Rows from block 3 of a small image classifier, named by matrix and row number. Rows with one number belong to one channel. Each number is 500 + 40 x the weight over its row's rms, rounded and kept within 0 to 999. All counts start at 0. Numbers have three digits each. After the name is the row's rms in percent of the matrix's.
After each channel's rows are labels from the 100 images, of 14976, where the channel reaches its highest value: "responds to" is what is common among them. Only what is clearly more common there than usual is listed. The data: flat shapes of many kinds, plain or patterned, on busy backdrops.
# convs0: first 3x3 conv (model.blocks.3.convs.0.weight, 96x96x3x3, each kernel summed), inputs 0-95
# convs1: second 3x3 conv (model.blocks.3.convs.1.weight, 96x96x3x3, transposed, each kernel summed), outputs 0-95

convs0.34 094:508456527485424495613524443523441538512523504435449526482555558477497570508488508513507543476522520549491456495540537511523582468492512549471528463525547474458578488505442521494510496519551498519464502547520516556435533435512536456454482529525539503536483484493535645492430505522505488555
convs1.34 104:470495457515509505415562528469498514471519475512468598516486491445540497486486549452450526483455423607461510496487546536485456419469500441445555520487557497590490462566489486453518480497530464460517468513515506396500500513463535581495448455559471485457521564491493524514489532476458480505
responds to: yellow shape

convs0.30 079:502458509513523527579584537514527484521403478547414512424438467530459491521545489483518522484486448485482546470491439515505497480458471523510533482499535414504445453499514547493533522498479502526460578485447568590455413474582516534473500448426492469521489495490502500495531500429446505528
convs1.30 068:459506470469497491502513556446494427470509520430482548487517512461486492491471549535546487525449444571513576511617481485477514538517533452502550599466566517497518545461533435500569511551507547540529478468507527454530551503477492474517466504484500538510531606507534447532488588483467499564
responds to: orange shape; red shape

convs0.50 094:623512499501523530551501515531508450534513473483501519466462511487633569483473530482468488525562486473542551562499534467497585540482514559507537519507475560503493450524557466518513552507482437506514524491515524490611547576500468500485510601524466555500485464480496513452508515444501485550
convs1.50 095:453473546473528507479490568469467493485503562558452553559533535526444432483494566482451513459521538512483495404532566516434545490550492465500492552485540497480549434570579537529447568485483463472476479561493436573507557442477499495433504550469468545463509477470482499502503530486478439512
responds to: yellow shape; blue shape; its colour: yellow

convs0.85 080:512479463501513490544470554451428494480400451484445540556550478459530588523477466406456461417481472548514463483448518515534497481491471426476442456482452448493439458488441446499487497530561468506498518513486491439481535535422459492493511512535474480499484499488525611430476495501491494475
convs1.85 068:499444481473516524488511478431509553470523537478426523402497494557416374550491480469492502445510477506487526558541534509491483475470547489486510509478503426489540515453581510525481536501573564532510486477505533473488557427479471451537463513473509447517533568526459604468492502461528497457
responds to: yellow shape

convs0.63 091:550493495530475527519497499547485503450561572561462461521505445452514491544420578452488539420526526569456461502539510496584447512490518556510470547446550486502567408455461467455502487531424512495490436450572478435475476562506484453526466512539548524492511467495512501549495480504463484515
convs1.63 118:495508508531461494576552487544473527475524435481516521526523579489503467565526500493503523456449448546513555440487491488456548509493508517554568544547496474579563488530557572476482394463477451545502527521529521464558492469525541466498477524517488468566461453528476454570511424523480414537
responds to: red shape; its colour: red

convs0.75 089:434482494463434470539526486612576497505501472520518499492503483533435463485479494485451471476525471514431440482493574588500498478497442557471513518500538472530525505517470436517546457514460515531530503463558483433484475496535474592544446500475505496510537462451576421471507530587566530529
convs1.75 119:544462477525497581454402471434508523475543496539498481560441475491532574465483491479490506503522477537462514503522481489487437452572490498520488519480571492511518447487497433507501539515436572486597438527542493576444597517464504522506456420494462549488549496518523536458530506519503446453
responds to: yellow shape; its colour: yellow

convs0.13 130:580526487493535550492508575525524460520498485607481468564554465490503558506486690482494508501529547440474468523536509495469497475502497461540504549518424525482500508495470439540529482507489542478451537480524515510516413526487495499479522495524483467560455429467479576490531488486468490481
convs1.13 125:516559493487498517561569537517457495472528477405503539475529471490501436496517670508490502456517498546539488523579421471530542477585489509499428512457457502496507521478563441504496516464501479490564457494503520491442515403421461506493538478491506478486478504530522546531490549487516510528
responds to: red shape

convs0.39 098:468512488553598511517524551519488477480402565472424514473599580593493452515528533472490502555393508564508476498488547518455510539533521502554476479541554454524501513442525571470492479546470551481494471507478486510497556487559513512520529539544519507515563459530510561463542500496515481518
convs1.39 098:557449488563549522446452523468473500510415451485440519557453463530511480458510543432441505483446384500446518497468487553494533453556488519477499473507501525503482413498491502579459487553496486536484529513492512547491491514482493457455525567439466424476435501479587547461502487503439542501
responds to: white shape; its colour: white

convs0.5 126:502500525498575510516537531541550498549519514486524456547460541513480478477519477472550462508545528498503476484454508498487400506361499516561502477482478446496519477477493394397498514484539433547523519515542504522406580468475518486495560500477451495484472474502490504512427434439480476555
convs1.5 106:535454437412515524495502577523467458458462472511495534501460434547482537489475518450478510495528541547494481539592453536486466473415493513470453522481496465541507480496546437516524514510486561527518376496538545462523528447422488549517491499460428536555478497544513462468501545540516582461
responds to: red shape; its colour: red

convs0.57 093:617426490487435479556435464532465462490443512459507497508463484463485494491483528504558520490522480603474479421565481524514412474535499468503497452515494506502471429456441507461570525516470475512491455455545466526567520503492503480523493527475535508486398501503532513436478409438472488499
convs1.57 079:482523573576463498492530496564479448538414512522536502550477528476480447518554494531516442455549488527573488513539460550494477479469483466567501467448509440451604454469528560539524472498446441498463479507476575430450542489534510431494526558486522485512470537540531447502515485559514474443
responds to: teal shape; blue shape

convs0.56 074:416496496489438490468484417479523488482476496537527550534534512485431498488459621566463540487514404486513480507547497483509455528466526561457519491490475543494414466515521565457512554537538558472460522530518490443509516601531567518465501578506502539478529520495500559551518503438472500504
convs1.56 111:560461525502557534482491420507444534507461481503498471511554472551485434510501525476537497546554544502481502522552496565506567550572559420497497450462512492557489416473564484572526538505447578538552506461532558514521534475479527484529406492461471515483458473477457451435483497444505543491
responds to: blue shape; its colour: blue

convs0.81 109:484501423545545470522506496480515470496501504551515486472525437539493459474455389513581497524466404470481512496468519517531497519478445503482494522468546464441530487503515432448520511445469538557539476468551493539422586531523563537488533508525470502447464465470533449497446442394444509492
convs1.81 093:556444478482513499514463549493501484410435501422503534539485499481428470535450508514546480517544498585541496468531452475483514530488484491463470506462493553526510504548551469506571538553517557492553414437475459433441458407496477490566527510424477533515491500460522501455426564464487499491
responds to: purple shape; its colour: purple

convs0.25 108:408484458544499501507492494524598493470505503535539429491480503443450452446496547493444495488421452456500560540413483489613483521488415593526482569471504572470504480426515554506529490468470510459550524467491517490504485470544450461511525507533543501501509448517543474526491449485481487506
convs1.25 096:494521464505510519460497546506455457481464428524402524493505562449570584527544525566465468504455503500497493491482533423446507488512498462485520516489510514479454400509541516437564597528484502532518605525446562543502515546505466490459552563536538539497467508521488473484536520497431527533
responds to: purple shape

convs0.92 093:539507447499532548492504468563510455401510575523466531472530496535417554567400519476516513545479512487485450426502517530543440505466532587495516502517514506493551439527457434461486485485480506546515456488542449504518561587562496486507540518520510532535481542476496492582519446463432505496
convs1.92 080:495551491436503502503524471556474544452508402482441544498499501503547436573456549479490508436470509538553601446488475482519496474481528459525515470550539548506540466535493547499482465503527516520557485556463445512491539429507481526410569552510482519498436409477505501522495503565488445568
responds to: blue shape; its colour: blue

convs0.18 090:491484550455464420449448549500516514542532465512488485480497500527557563468474514549502414505392415462542473489506496513466408467500441447491478516486481454521450494479499565454475496509506515529488484481536519545499555616475520467496580509507448501458473524486472462475451442414502488464
convs1.18 075:546563460462469474520447492441551489522581477467531439510475561489441455515465480502527527526492530574525563539457434432514527613515506512558472577486537493471486484495503471533461526502407525481504526477557516487520544484604531532462454550519518547537474471532540439497483527497540519499
responds to: blue shape; its colour: blue

convs0.6 094:426397509477456520551427482523502474584499462540478570503475483462510470545478462498476493491467383511516414509514498554524508482461506525490494491545535454483494490484514436508453517455542463478589440522567542484435434511510474504540473493536492497535474465491514490480468606455559525505
convs1.6 079:536473482490470471451431514454491480460482555527502522485488434564466431447518451512506485567531542528493501508605551493541438544530484519492540526514533521534520524509423517544521520392429501500491507461513406490525487505459512517412478482557495606516470496507464513483594492516511479519
responds to: brown shape; its colour: brown

convs0.35 106:615507434489540497447531475502488537520438454417523488459492501530554463491487497473430525467502479507545520451471543489549520486533488556496480458474502496554558453414471469523466546543414476537501423491449497448497607514474545439515573489520499447543485514450518499494479451509466534491
convs1.35 098:461454472502579568470550528444490479487465576512404500496503458507477474512470573513416475477506524504470461505525480557461504458477507485429444519467528494536550488520534474417455495507516411479522450482412482504431488485464524583439433496521519542489502546505556507519542508525497478426
responds to: yellow shape; its colour: yellow

convs0.42 102:526418492443494444500510480422435464417452506486486459464452458520450506481494541509470505578452462500439555479497471478574509484494537494520488468441495472510531444547511394456486528475469506620467512527470521447493547490460466498553442516474484484490476443547475525508469418468530482473
convs1.42 092:518482450521469508508554642518521569457475472508488518504501593456511490524525508498561424440461468517482523468468420442450536552538499502492522470479519489530471480465539532498475537522518441458477516565475536566594571465539512481550532569501465462483487448518495444456502520536529505468
responds to: blue shape; its colour: blue

convs0.41 091:488533473490524591423449458540517497466468489448483521522504495496371521460510397452553515489535532488436465496523488541575498504489511495535461538387449510493442519541548492507488501497455509473488452499521436538455568457495451490475468465480499487503495512566490471442479461419456477503
convs1.41 074:484477511444545556572478494557531492509456478498502557466551521476523468462459530447518524464487556475462472528629531543510584558459478468472495428511515400467494442529598466492540514483544513529532526424551525460517540471545564490542467488489486513520487481555506549477485526530515455502
responds to: yellow shape; red shape

convs0.52 087:501495517442494560442482455510444487485492511464503490475476471567409430470439557518445455496463507471407488493489513487503468486486583459494558494481519563478507486475509512446439481526542531501539440522509487473537527638440521538448510516491451481516524464528491472485410454461448510445
convs1.52 107:569517497561537519512475451505456463491502465511441525529543509450527439496510473505493523453558507499454496441554502492480591542480502482472550472519541488483475411475507556519468452470472607460577492501501510574489613465477490570483431518475452476541441523495502448437517497553522470504
responds to: blue shape; yellow shape; its colour: blue

convs0.36 085:497498519407460516497474474556474470514466580512471452459552557570471437540521448468509471537439519523517465488520532551499474441492539544495535478471501388483470530492471484547495482534445532465548497504503495550521480408479499590548483472526472519548555430500469529458494500392494539492
convs1.36 092:488522466501508502506450439548426537436509463519432568507501515488505506498497447482506492403452470475465536551542555493509532416457502447500585410509447533489555474521487490499519430540504485496490476441486549503512514518512516418512561612525522478498459548463555502491457454434464500503
responds to: red shape; its colour: red

convs0.70 108:463444507496492496586517420512425460489557444492542504517504452436467513495568473498479529478476441487498453498464530505563543485484473456474494477465499532443449520504448464516517514456476506553550411471492463458469535482478474460515428478537468480503462504504587592575467489392492536530
convs1.70 099:520465451496529489398517545539576546469555591476496549441476480509504501440537540539436504526576552456497504500508571560428459508470475485467483446487473427544524532551490488507507517506524502465518511475473471540471516495510488552516485516599515537489485574499495585531514486549489449418
responds to: green shape; its colour: green